Rows from block 9 of a small masked image model, named by matrix and row number. Rows with one number within an expert belong to one neuron, the router's apart. Each number is 50 + 15 x the weight over its row's rms, rounded and kept within 0 to 99. All counts start at 0.
Before each expert's rows are labels from the 100 images, of 14848, where the router gives the expert most weight on average: "colour at peak" is the nearest of a few named colours to the mean colour under the peak; "lies over" is the class under the peak. Only what is clearly more common there than usual is listed. The data: renderings of 100 made-up gadgets, each built of a few solids, in any pose.
# router: slot weights (model.blocks.9.mlp.router.weight, 128x96), inputs 0-95
# up: expert up (model.blocks.9.mlp.up, 64x192x96), inputs 0-95
# down: expert down (model.blocks.9.mlp.down, 64x96x192, transposed), outputs 0-95

# expert 43
colour at peak: brown
lies over: main colour
router.86:35 31 48 59 52 62 33 50 53 62 66 47 42 39 51 90 40 65 75 38 55 40 25 74 51 46 43 42 66 46 45 42 73 57 71 49 52 48 70 62 62 50 57 50 37 30 46 49 52 54 29 45 45 23 35 63 35 46 76 50 57 45 43 63 61 49 43 43 33 77 79 76 56 35 43 62 72 25 32 35 37 67 53 80 18 51 24 56 45 41 70 32 28 27 43 68
router.87:20 40 34 52 63 63 65 52 44 50 67 49 36 84 64 58 31 69 69 29 38 20 29 43 47 51 40 71 69 65 57 53 70 23 59 67 51 51 59 54 60 47 61 27 40 42 57 51 29 44 48 72 36 33 09 67 67 44 44 55 64 80 58 83 47 49 55 41 38 55 60 58 61 51 13 57 59 39 45 59 50 47 25 42 46 56 42 69 56 60 71 60 28 54 41 31
up.0:55 53 54 42 51 46 31 07 47 83 44 49 48 51 73 50 40 43 48 50 40 50 33 81 35 51 54 43 42 83 48 60 42 18 53 47 54 57 68 46 65 19 69 51 73 63 25 51 62 14 60 38 37 39 42 42 54 54 51 80 51 64 27 47 48 46 64 51 59 61 50 49 43 52 31 29 37 79 44 77 48 28 37 67 56 70 62 57 47 16 50 65 59 57 54 33
down.0:57 27 48 45 44 54 75 85 69 19 53 43 65 58 37 39 57 47 59 50 60 60 68 27 54 44 60 51 64 23 48 31 57 83 53 61 43 57 29 49 36 62 63 26 32 37 49 63 43 74 42 45 66 51 52 40 52 62 56 13 47 52 47 55 63 67 41 59 37 44 45 53 47 49 96 66 46 35 60 31 56 56 57 32 40 32 35 55 58 74 50 05 28 48 60 49
up.1:65 57 72 56 50 51 41 17 11 75 57 44 39 53 85 58 19 31 35 54 53 61 48 64 44 49 41 35 48 62 29 69 27 40 57 46 52 48 18 16 56 37 53 44 60 60 25 50 49 34 67 39 63 47 32 46 57 48 54 43 48 71 30 47 47 36 53 52 35 82 60 60 47 39 32 43 67 72 46 59 44 27 56 71 47 44 54 58 72 10 47 60 58 49 54 38
down.1:50 34 48 45 42 42 67 70 99 34 43 64 73 38 35 43 81 53 58 47 59 53 60 43 45 54 64 56 64 51 56 36 73 75 45 56 34 53 68 66 38 50 71 22 47 42 59 66 40 51 37 56 31 47 62 32 49 52 40 47 33 49 51 52 51 63 47 50 68 11 43 37 45 66 84 47 39 33 54 43 68 56 40 20 57 45 54 47 51 86 52 16 45 59 43 43
up.2:54 31 55 47 36 77 43 06 19 42 63 67 51 44 41 52 10 28 42 54 49 71 48 51 31 51 50 36 47 73 19 71 47 36 53 45 64 39 10 54 58 50 55 13 59 47 42 61 56 37 63 39 67 37 66 59 52 58 66 36 46 47 47 44 59 59 58 45 57 54 62 48 55 28 58 58 59 51 41 30 27 54 57 66 29 45 58 62 48 25 47 31 58 21 25 56
down.2:66 76 58 52 74 25 65 69 95 53 37 40 36 56 56 54 91 60 52 54 66 26 37 56 53 59 60 67 60 42 57 45 60 64 57 63 38 58 75 51 43 42 63 52 41 65 64 53 25 50 32 68 21 47 31 35 48 39 21 66 58 62 47 48 51 52 49 49 62 28 32 43 57 69 43 41 51 48 40 70 57 45 41 29 55 54 49 24 58 70 49 78 46 87 65 39
up.3:51 50 45 22 63 50 36 18 85 46 40 87 43 46 15 52 77 38 45 54 43 38 46 52 29 46 67 42 48 62 53 69 33 37 30 50 45 40 77 75 51 50 60 55 55 52 68 64 38 33 49 57 42 56 56 43 44 61 47 83 42 49 93 43 52 94 43 30 63 32 47 47 43 60 38 45 61 49 55 44 44 56 61 42 70 77 56 54 26 34 47 41 57 54 42 35
down.3:45 52 48 65 54 46 62 61 35 46 53 17 38 66 86 36 35 79 35 65 65 57 71 62 74 28 26 51 34 32 56 49 36 53 60 42 76 55 23 23 54 69 35 59 46 67 33 39 75 69 65 47 66 60 48 52 56 60 39 19 60 67 17 32 61 23 66 66 33 43 38 64 50 47 55 53 54 61 55 49 52 38 44 42 44 31 33 37 56 61 29 47 51 46 67 68
up.4:57 46 47 46 22 72 57 00 26 55 72 59 49 43 44 49 17 47 43 52 61 68 45 64 38 61 51 27 25 67 36 69 54 71 61 47 59 40 42 47 64 75 39 35 55 57 39 45 55 36 56 38 75 52 69 49 63 56 69 43 50 38 46 50 48 48 62 39 35 54 58 64 52 28 77 45 49 55 55 24 41 60 65 64 39 39 53 56 41 06 51 26 55 22 51 66
down.4:63 65 64 45 94 30 53 69 83 40 32 48 36 51 51 48 77 54 59 50 48 38 53 38 43 53 47 68 75 57 40 41 55 28 44 72 39 49 62 58 40 37 63 39 57 53 63 53 39 55 44 78 21 34 24 44 43 42 29 42 63 61 63 49 51 44 52 54 71 25 39 41 60 63 21 48 56 43 36 67 53 56 32 33 58 67 55 33 67 72 46 85 44 87 37 34
up.5:57 50 83 65 48 54 38 72 18 44 62 32 45 54 87 55 26 37 38 51 41 51 70 35 70 45 38 52 45 41 54 38 23 47 58 45 50 53 00 12 46 42 58 56 45 48 39 53 49 74 63 50 60 41 43 50 52 35 45 07 46 60 37 47 56 27 39 68 46 61 43 65 41 50 48 48 54 54 49 52 54 20 38 50 54 46 36 35 82 51 48 48 54 64 54 49
down.5:41 30 41 48 22 38 63 33 92 56 28 79 71 31 31 41 76 51 52 48 65 63 41 66 32 47 53 42 56 71 46 48 79 67 48 62 36 56 85 68 49 52 56 38 56 42 56 52 43 24 60 51 45 53 53 38 49 55 64 75 15 45 45 55 42 76 64 40 64 32 64 23 51 65 73 45 47 49 45 49 57 69 65 34 54 49 62 66 26 57 51 31 50 32 33 38
up.6:54 51 81 45 42 47 24 06 02 73 40 53 44 39 55 39 26 26 44 48 53 56 40 70 47 44 51 37 53 81 40 77 44 28 50 44 70 55 36 36 68 57 58 55 77 50 37 42 37 13 42 47 51 32 53 68 53 54 61 57 45 69 53 49 45 64 65 55 60 72 48 45 39 48 42 35 57 60 44 60 38 47 44 78 44 71 45 63 52 17 48 63 59 41 38 40
down.6:61 37 49 52 54 55 79 76 99 22 43 43 65 51 50 58 77 71 57 50 61 42 60 43 49 56 52 57 64 37 56 38 53 65 46 37 20 47 54 62 45 50 59 18 34 62 63 62 66 74 44 35 51 61 64 39 53 55 31 38 54 52 40 49 54 51 34 46 54 23 46 53 56 48 61 44 49 44 43 30 74 41 41 17 60 20 57 29 62 82 50 34 36 50 66 43

# expert 31
colour at peak: white
lies over: main colour
router.62:58 34 51 61 44 73 48 47 54 52 68 50 28 49 53 72 48 66 60 45 39 33 47 43 74 68 47 41 67 38 43 43 71 72 99 50 69 41 57 49 56 52 33 51 27 31 39 30 47 66 54 33 18 63 48 53 44 38 64 62 50 42 50 52 82 52 47 39 37 85 53 64 15 33 40 62 49 30 52 37 25 56 69 55 30 52 34 51 48 63 36 42 32 39 49 82
router.63:35 50 37 54 63 46 69 42 55 47 35 50 49 45 60 33 35 65 69 68 39 32 27 50 16 64 41 63 77 67 56 66 71 44 48 64 77 55 39 47 57 34 66 24 53 45 59 49 31 53 29 45 29 28 24 62 44 53 29 48 39 45 34 34 46 44 31 50 39 41 40 42 44 22 34 47 61 30 64 32 30 48 30 59 37 69 40 66 42 47 24 77 22 38 19 34
up.0:58 45 42 67 36 32 42 80 81 51 50 40 60 47 59 74 70 41 47 51 43 47 78 31 64 32 43 59 26 32 58 27 44 69 61 33 39 33 21 41 35 52 47 37 42 57 65 36 32 73 56 54 60 53 55 64 66 42 47 42 49 75 52 48 71 54 49 74 67 62 48 57 58 56 47 29 85 45 47 59 59 28 62 42 69 42 50 24 79 94 48 40 62 61 46 64
down.0:63 58 56 38 43 56 45 30 40 46 12 71 64 43 29 25 34 44 40 51 47 53 15 52 50 83 57 48 87 74 46 70 74 44 53 56 57 46 64 46 41 56 59 32 63 48 58 70 54 16 32 59 27 41 44 63 52 52 77 45 36 35 59 49 16 60 57 55 50 18 61 49 56 44 28 47 41 38 50 45 55 69 54 55 42 71 50 77 30 36 43 59 44 36 37 30
up.1:68 25 51 39 34 52 90 43 48 30 48 54 35 38 41 38 44 38 65 55 55 68 43 64 66 41 79 57 42 43 38 52 40 50 67 56 57 37 42 27 38 35 35 52 36 48 33 63 57 47 64 65 13 77 46 67 69 43 68 85 47 83 67 48 33 45 45 69 63 68 66 36 67 68 67 32 67 48 64 43 51 59 69 72 52 31 57 49 55 32 46 45 67 44 47 80
down.1:71 89 69 50 87 55 38 62 50 63 54 60 52 49 24 44 58 58 42 50 47 80 78 31 60 64 44 62 83 73 52 56 64 59 48 70 50 54 60 62 50 56 64 28 41 31 74 42 39 38 30 46 67 32 47 51 40 60 53 45 54 36 33 55 44 33 26 56 47 24 47 48 48 65 56 66 66 47 49 51 56 41 26 25 59 94 74 58 53 48 45 26 45 66 44 43
up.2:62 40 45 28 50 68 44 29 38 44 52 98 55 52 31 65 44 33 41 52 66 64 43 52 32 64 46 42 39 49 16 74 55 54 47 51 38 70 63 63 77 59 58 55 46 52 43 63 56 43 58 39 47 47 63 32 56 64 51 54 41 37 81 45 37 78 67 33 40 35 41 85 65 44 76 62 62 56 52 56 33 76 68 41 58 39 87 47 12 30 43 50 52 46 60 49
down.2:64 62 59 73 56 54 54 77 46 45 76 16 25 40 81 54 58 84 56 64 28 32 53 44 69 21 52 70 59 42 76 43 49 41 44 48 58 32 68 45 40 49 42 57 51 74 48 43 45 70 30 34 56 30 38 61 46 38 28 55 65 69 28 46 69 42 39 70 57 77 51 72 61 33 29 39 47 58 60 49 49 29 26 34 46 39 47 31 68 56 33 64 45 66 52 58
up.3:50 43 78 58 51 59 42 08 07 33 70 54 44 42 63 56 23 52 46 52 46 52 59 50 75 48 64 35 33 45 39 51 56 75 61 40 58 52 48 27 68 76 21 72 60 46 45 33 45 00 62 52 51 58 70 70 70 52 62 47 45 52 64 47 63 40 46 49 21 66 57 42 52 57 48 61 26 49 45 64 42 36 47 54 57 43 46 53 67 30 48 22 55 63 55 69
down.3:63 82 52 45 73 31 53 78 83 50 19 52 65 64 29 55 74 70 47 59 32 67 63 50 50 51 49 51 78 61 58 44 33 47 18 52 42 32 55 66 37 33 58 34 33 66 53 59 81 82 28 42 54 46 31 55 49 62 48 58 52 48 50 43 41 56 37 68 76 35 47 53 38 64 57 41 66 52 58 53 51 68 55 47 50 59 63 30 42 71 35 73 24 53 45 19
up.4:51 28 65 36 40 54 62 51 40 22 47 60 47 23 43 47 60 50 52 51 21 37 53 52 14 22 48 64 38 50 49 60 40 49 41 38 79 37 48 46 58 58 22 27 42 38 44 62 26 74 18 68 76 50 53 65 64 69 50 40 48 35 67 47 44 57 47 52 12 79 71 41 53 56 47 42 70 48 34 58 69 50 15 55 65 55 67 47 59 61 48 49 52 45 24 70
down.4:54 70 47 43 44 27 27 51 62 91 38 48 57 50 33 72 46 58 36 52 62 45 30 52 84 78 51 30 66 41 56 42 64 46 45 46 43 43 70 50 53 63 51 63 51 53 56 44 55 45 59 38 13 49 15 47 65 31 52 42 51 51 46 49 42 21 78 54 72 56 38 52 46 58 19 47 48 54 88 36 56 57 81 62 39 30 52 58 42 68 47 82 42 53 63 31
up.5:59 40 42 66 27 31 49 91 53 33 56 50 59 62 64 46 39 42 46 51 57 60 59 39 57 58 47 64 27 44 56 36 33 63 51 47 25 44 00 35 44 43 21 46 39 58 48 37 34 79 47 54 40 56 61 55 53 46 31 27 45 77 41 46 58 36 45 66 65 59 53 59 28 68 36 50 76 55 36 55 53 22 60 27 69 40 57 53 78 69 48 49 58 69 32 41
down.5:35 66 50 46 43 59 45 34 57 88 11 65 53 40 28 36 54 67 35 44 68 49 58 50 72 39 48 40 83 57 45 50 57 61 57 57 60 57 96 76 53 54 57 33 55 32 48 67 59 00 36 53 46 43 46 76 58 51 70 51 38 42 49 55 27 64 33 51 57 26 58 43 55 37 46 50 48 37 58 61 64 73 48 47 49 58 49 76 30 42 47 45 41 28 44 51
up.6:59 35 46 23 50 66 35 51 35 42 58 95 57 50 26 72 35 42 38 55 49 68 46 38 43 74 44 47 38 52 24 73 52 47 39 48 38 79 34 64 70 60 64 53 43 56 47 57 55 58 65 42 36 47 62 27 52 62 51 39 45 35 82 41 35 80 66 41 44 17 41 81 66 48 65 65 57 50 50 60 46 78 60 42 55 48 83 51 13 40 45 48 47 53 66 48
down.6:58 52 48 81 53 66 56 59 53 50 69 12 28 46 80 51 64 75 57 60 35 21 53 57 61 12 55 59 51 34 82 36 51 47 48 48 53 31 85 46 41 48 45 57 57 71 45 43 41 53 27 28 68 31 33 58 55 34 32 75 60 57 28 51 67 41 54 62 56 82 51 74 62 29 31 34 44 54 54 46 53 36 45 44 47 29 50 35 55 50 34 61 35 55 46 64

# expert 15
colour at peak: pink
lies over: main colour
router.30:45 29 51 57 41 60 58 54 61 47 57 53 39 51 55 38 31 66 54 34 79 43 43 56 50 52 45 91 60 40 51 57 67 61 74 57 63 55 56 53 62 24 69 44 61 29 63 68 60 59 28 33 15 33 15 39 34 51 40 50 65 63 41 62 70 51 47 58 60 54 14 46 42 33 09 73 47 31 48 43 42 49 28 31 38 64 52 67 31 39 57 71 23 38 45 50
router.31:38 48 56 60 66 63 17 37 45 88 76 57 25 38 48 41 56 71 57 55 51 32 53 41 49 53 50 69 77 61 52 39 66 68 49 61 43 61 46 57 63 50 44 74 36 25 71 38 37 40 54 52 38 29 51 47 23 63 46 49 44 55 43 50 54 53 20 52 30 26 81 49 35 53 54 89 72 40 50 52 35 56 22 39 47 68 21 55 57 52 37 24 37 40 25 47
up.0:61 58 54 51 88 59 45 46 53 76 54 62 45 51 50 33 46 62 25 72 26 35 50 91 49 77 53 30 63 51 38 54 48 48 46 36 75 36 43 52 34 63 33 81 38 65 66 36 13 52 74 51 75 51 72 52 62 34 62 56 32 32 65 33 76 41 53 36 34 45 62 42 44 78 65 60 41 65 71 47 52 47 38 44 52 52 50 41 60 52 30 32 71 48 49 57
down.0:77 50 66 56 47 24 54 43 43 42 19 48 68 54 36 58 50 66 40 75 67 81 74 15 50 49 51 58 56 41 54 55 27 52 62 36 61 61 52 33 29 61 63 41 56 46 34 88 58 50 21 48 35 30 71 36 60 40 36 52 46 48 65 34 43 39 35 72 46 68 33 52 38 59 17 58 62 52 64 48 42 45 41 35 34 44 66 35 66 53 23 72 67 44 64 28
up.1:48 26 44 34 33 44 63 43 50 74 55 93 35 38 46 52 71 51 50 59 48 69 15 67 42 91 48 62 50 60 49 53 53 56 46 32 22 84 56 67 85 31 42 67 60 54 45 59 44 61 64 63 32 54 53 48 43 58 48 78 37 64 62 40 40 74 67 44 34 61 35 58 74 46 75 51 43 48 39 44 54 46 48 59 66 43 54 45 38 17 37 58 54 65 73 51
down.1:60 59 67 57 42 51 70 62 40 81 41 16 51 64 53 49 56 72 47 64 54 37 82 51 74 16 55 51 65 38 82 42 50 47 44 50 60 29 62 36 33 82 67 32 49 64 36 48 61 52 19 26 97 30 62 48 67 43 46 44 63 50 57 50 64 46 29 60 69 53 30 71 39 43 41 49 40 61 65 46 34 47 40 42 31 31 58 61 58 57 33 49 52 49 35 59
up.2:49 65 73 44 55 59 80 45 21 57 45 56 56 49 52 46 35 48 46 51 42 48 34 14 65 70 60 39 62 59 64 61 59 53 49 38 22 68 17 41 59 33 55 58 39 52 44 47 40 74 61 78 35 25 46 61 34 58 47 46 50 27 60 53 47 68 39 40 43 53 50 28 47 60 34 42 78 30 36 39 69 40 43 58 59 00 63 46 48 48 50 55 47 39 30 87
down.2:64 43 41 45 38 56 23 48 75 46 47 40 38 42 66 51 70 49 47 51 36 71 74 43 37 39 47 51 25 48 54 57 29 52 36 44 74 28 72 55 30 62 58 52 54 45 53 63 71 35 17 14 70 57 67 35 58 34 24 73 48 65 50 50 54 45 44 52 46 32 46 51 40 51 69 59 39 79 65 59 43 49 57 41 61 99 58 46 56 42 49 65 36 57 61 20
up.3:35 43 44 57 43 53 78 25 60 79 40 82 49 46 39 35 50 54 30 53 33 36 40 26 72 61 52 31 58 39 34 59 50 36 55 46 33 57 43 48 55 61 50 63 48 53 64 79 76 48 74 65 05 50 43 58 32 50 61 84 47 87 43 49 60 61 53 61 39 48 48 35 57 41 31 39 88 45 36 52 55 42 42 67 49 39 63 43 41 23 49 70 48 37 46 71
down.3:76 54 40 43 42 67 05 69 51 27 71 55 27 39 53 59 44 55 48 51 79 69 55 58 41 30 43 68 27 75 68 57 64 57 37 57 69 35 50 55 26 41 58 35 47 42 27 30 25 50 18 39 75 42 65 59 61 69 30 43 50 27 49 48 63 33 37 57 32 32 69 47 47 50 76 52 40 68 53 47 43 45 36 41 56 56 47 61 60 56 45 44 70 81 69 50
up.4:35 48 50 63 62 64 66 43 39 67 78 29 52 60 60 73 43 57 54 45 37 42 52 91 52 34 48 35 41 54 52 53 54 50 38 45 80 36 37 63 30 61 31 59 43 50 73 77 49 03 61 22 61 77 57 60 51 57 38 56 53 50 53 53 11 42 67 57 41 27 58 62 58 52 35 54 49 51 66 46 50 43 68 62 53 82 28 59 59 33 53 32 48 41 43 20
down.4:58 38 60 43 80 44 36 45 52 09 16 70 45 54 38 35 79 39 44 49 65 57 44 21 59 65 42 63 65 41 28 61 47 41 69 72 34 72 42 40 59 30 44 45 50 33 45 44 56 69 51 82 17 28 36 43 57 45 49 48 56 60 59 47 55 41 48 67 49 60 53 48 54 52 29 67 53 21 61 76 51 44 29 31 59 41 45 27 53 71 52 43 79 53 52 75
up.5:46 84 63 49 65 47 44 64 48 46 70 42 53 55 42 21 51 55 61 55 55 57 59 14 70 61 50 61 71 44 81 45 51 56 12 64 42 55 64 54 65 39 65 36 54 55 45 23 52 66 53 52 59 10 49 55 58 47 48 26 46 34 47 47 48 53 37 42 72 36 61 54 42 54 50 24 35 45 65 34 74 51 25 61 36 04 46 53 42 53 46 38 55 75 41 81
down.5:49 33 57 58 45 58 40 61 59 70 13 51 67 35 66 71 45 46 44 50 32 40 52 66 36 25 46 49 40 77 54 36 36 59 83 32 55 51 45 59 48 63 42 76 55 41 46 68 93 50 39 30 58 78 65 48 41 43 37 58 48 72 46 52 57 64 55 50 38 58 31 42 41 51 23 72 66 54 33 59 45 55 76 38 52 85 77 43 38 42 46 65 29 26 33 34
up.6:59 53 55 38 78 62 43 65 74 69 68 72 48 62 43 54 69 62 43 69 35 16 61 77 34 60 60 27 57 70 48 54 46 44 31 42 67 35 54 63 44 63 35 75 35 68 73 48 18 59 71 64 66 66 68 59 66 35 60 53 30 37 69 33 49 44 60 71 38 59 74 54 63 70 61 31 58 64 67 47 28 51 45 68 61 42 46 33 55 37 36 32 65 56 29 59
down.6:77 48 67 52 45 26 56 41 42 36 17 48 65 53 38 65 56 60 37 76 69 85 70 14 54 52 50 58 58 37 52 58 31 59 61 37 58 64 54 34 34 55 56 42 57 49 32 93 66 56 23 49 37 32 73 38 60 45 40 49 46 50 66 34 37 47 32 68 42 63 31 51 34 61 22 56 56 53 65 47 46 44 39 31 35 46 60 38 71 51 26 71 68 48 67 29

# expert 12
colour at peak: black
lies over: main colour
router.24:46 36 50 60 30 31 34 45 31 71 66 58 52 41 53 51 51 57 45 41 39 52 49 73 18 87 51 40 61 49 41 41 59 40 58 19 77 44 58 60 61 46 17 47 26 36 46 66 42 69 34 58 56 58 59 50 33 66 56 51 53 28 55 59 38 52 44 71 09 69 82 40 49 68 64 84 66 47 52 68 64 54 32 81 54 58 41 47 57 47 55 74 54 40 71 40
router.25:56 42 45 65 33 31 58 57 49 73 30 46 77 48 55 31 57 64 60 37 50 40 33 56 38 49 59 62 47 59 90 42 87 49 76 26 61 59 68 49 63 20 72 40 44 50 52 67 27 62 17 37 45 63 12 60 28 52 45 58 58 40 37 76 68 63 54 59 45 69 63 49 79 38 36 54 54 27 65 33 59 50 40 57 47 51 43 34 55 36 60 70 52 52 47 64
up.15:64 53 72 48 45 55 53 58 49 72 55 38 42 51 42 67 47 48 45 50 14 45 23 59 70 27 98 28 38 49 58 38 52 55 66 35 55 76 34 42 36 32 29 79 30 36 33 79 62 55 42 32 16 71 29 48 34 45 28 58 45 58 51 49 52 57 43 32 47 71 62 56 31 44 28 38 43 35 48 54 55 56 28 65 58 51 19 38 56 46 47 56 55 48 63 35
down.15:53 41 47 55 49 42 88 43 52 26 47 42 44 51 54 36 48 59 46 47 57 43 99 27 38 59 56 73 80 42 54 49 61 39 47 49 43 37 35 51 51 55 49 04 53 55 62 53 39 50 62 47 65 39 65 35 51 60 70 57 60 50 44 56 46 52 51 61 60 43 54 47 68 61 90 66 53 44 66 66 22 49 84 48 35 37 52 47 47 54 49 21 48 34 11 47
up.16:52 80 24 28 48 37 50 53 58 56 66 47 50 63 57 38 39 48 42 51 15 59 72 37 40 39 76 59 69 67 48 56 52 22 52 28 88 32 60 44 43 50 39 57 12 43 50 46 46 39 51 47 18 63 49 33 50 35 59 73 46 58 38 46 31 44 27 38 44 61 69 60 46 67 23 63 67 51 52 49 48 20 55 63 18 28 51 59 52 49 55 59 48 57 57 16
down.16:45 63 27 55 61 37 61 53 49 24 56 53 32 47 52 40 44 49 43 49 60 39 59 72 46 50 86 68 29 41 72 64 54 87 59 83 45 48 65 52 65 18 40 43 59 64 29 46 62 62 65 32 60 59 53 33 44 39 57 46 52 45 54 48 36 44 75 67 56 16 58 62 71 49 62 72 44 52 49 36 55 57 48 47 41 65 51 42 48 55 50 34 67 42 00 90
up.17:32 57 53 70 49 58 75 65 38 49 68 53 76 37 48 54 56 52 79 48 81 45 46 51 58 46 69 74 53 44 33 37 62 58 53 53 67 39 54 62 70 63 57 67 25 59 58 33 24 53 36 39 49 33 64 45 58 21 39 45 59 76 53 57 65 41 40 40 91 51 59 47 63 43 46 76 59 47 37 35 49 43 66 00 30 64 55 50 57 28 56 53 58 40 46 65
down.17:57 52 32 44 53 67 13 66 38 59 42 49 11 56 49 53 44 44 37 51 27 69 44 51 47 45 59 30 56 37 68 55 55 37 64 53 24 43 51 46 57 39 54 50 67 40 40 41 69 47 50 60 45 65 43 59 33 43 79 52 50 55 45 50 35 50 25 69 59 40 53 51 32 52 44 74 59 50 46 66 76 55 52 99 55 12 54 44 44 49 50 66 33 64 62 11
up.18:28 68 42 58 36 57 64 68 46 57 49 52 56 44 51 39 51 54 86 49 64 51 65 53 53 44 39 66 43 60 37 41 65 45 51 53 66 26 66 83 77 62 55 65 46 74 56 16 19 43 44 52 68 38 87 63 41 19 50 45 59 39 50 57 66 44 31 38 79 36 29 52 73 38 61 74 72 41 49 39 46 30 87 32 44 48 53 41 44 29 54 50 58 46 42 48
down.18:49 27 27 48 43 65 24 64 43 56 45 55 39 49 48 72 50 51 45 47 50 53 23 53 27 47 60 42 48 20 56 57 24 33 60 54 19 42 61 40 59 25 51 58 65 51 42 50 64 56 45 52 38 57 29 52 46 40 41 47 56 80 54 56 16 52 41 64 55 53 60 62 19 53 16 71 48 62 52 52 88 61 33 73 61 30 65 59 65 43 42 54 33 78 78 23
up.19:32 65 46 69 52 47 66 53 36 38 49 57 71 43 52 58 53 57 73 48 73 50 71 46 45 52 29 69 38 51 44 36 72 30 35 24 96 23 56 75 71 82 77 41 49 47 53 19 28 54 61 59 55 40 79 41 70 31 88 53 52 55 56 54 53 49 65 59 66 38 48 42 63 51 63 58 64 45 58 46 42 34 77 29 29 49 61 58 56 49 53 42 43 46 38 61
down.19:44 39 50 44 36 47 12 53 38 60 56 63 28 41 40 47 49 43 63 54 35 69 18 52 52 41 49 29 47 49 61 50 27 70 88 76 19 69 64 48 53 33 48 85 60 30 45 27 54 53 51 68 64 47 30 50 27 40 45 40 57 47 52 51 59 56 41 55 49 47 72 59 41 60 48 72 48 57 36 60 74 52 26 85 64 58 32 53 61 56 44 49 46 76 86 38
up.20:51 42 78 77 40 41 46 57 33 63 32 22 34 80 77 28 43 54 42 56 39 36 48 50 50 41 46 60 50 49 56 35 38 41 37 42 20 75 32 25 66 53 41 50 75 67 52 73 39 55 38 55 49 00 59 52 50 50 43 24 50 46 15 45 47 28 50 60 36 42 62 61 50 40 54 46 49 63 45 54 52 23 17 61 54 56 53 35 71 49 47 49 53 49 59 46
down.20:56 64 49 54 46 66 40 63 39 47 45 36 62 67 65 49 51 39 43 51 61 77 66 71 68 34 42 47 15 28 47 47 43 73 49 36 55 52 42 42 31 59 63 44 37 73 37 27 93 53 49 24 55 83 35 65 65 55 60 40 53 61 51 43 78 37 79 47 56 55 45 59 16 51 43 19 34 52 64 64 47 44 81 35 60 31 32 43 44 52 53 76 55 62 58 59
up.21:59 45 31 56 55 56 62 60 63 27 63 42 38 57 49 37 27 47 43 50 09 45 45 34 52 50 68 31 58 46 64 42 42 55 75 52 16 66 32 44 00 40 23 41 58 60 53 78 66 50 78 62 40 69 41 79 56 66 35 59 53 55 53 49 65 55 58 64 22 44 52 37 37 62 23 41 33 45 57 47 44 51 46 73 84 32 46 55 57 41 47 49 42 56 41 60
down.21:29 57 54 51 65 37 39 47 51 69 26 47 61 56 56 64 64 64 49 41 74 85 70 72 45 47 48 82 30 68 34 36 71 47 30 38 70 57 44 66 59 45 27 41 45 57 75 57 39 39 42 38 61 29 63 39 39 37 35 51 46 36 45 51 33 59 62 65 44 61 66 55 67 54 89 42 47 54 56 69 14 47 73 37 41 81 57 53 37 45 51 34 38 53 42 87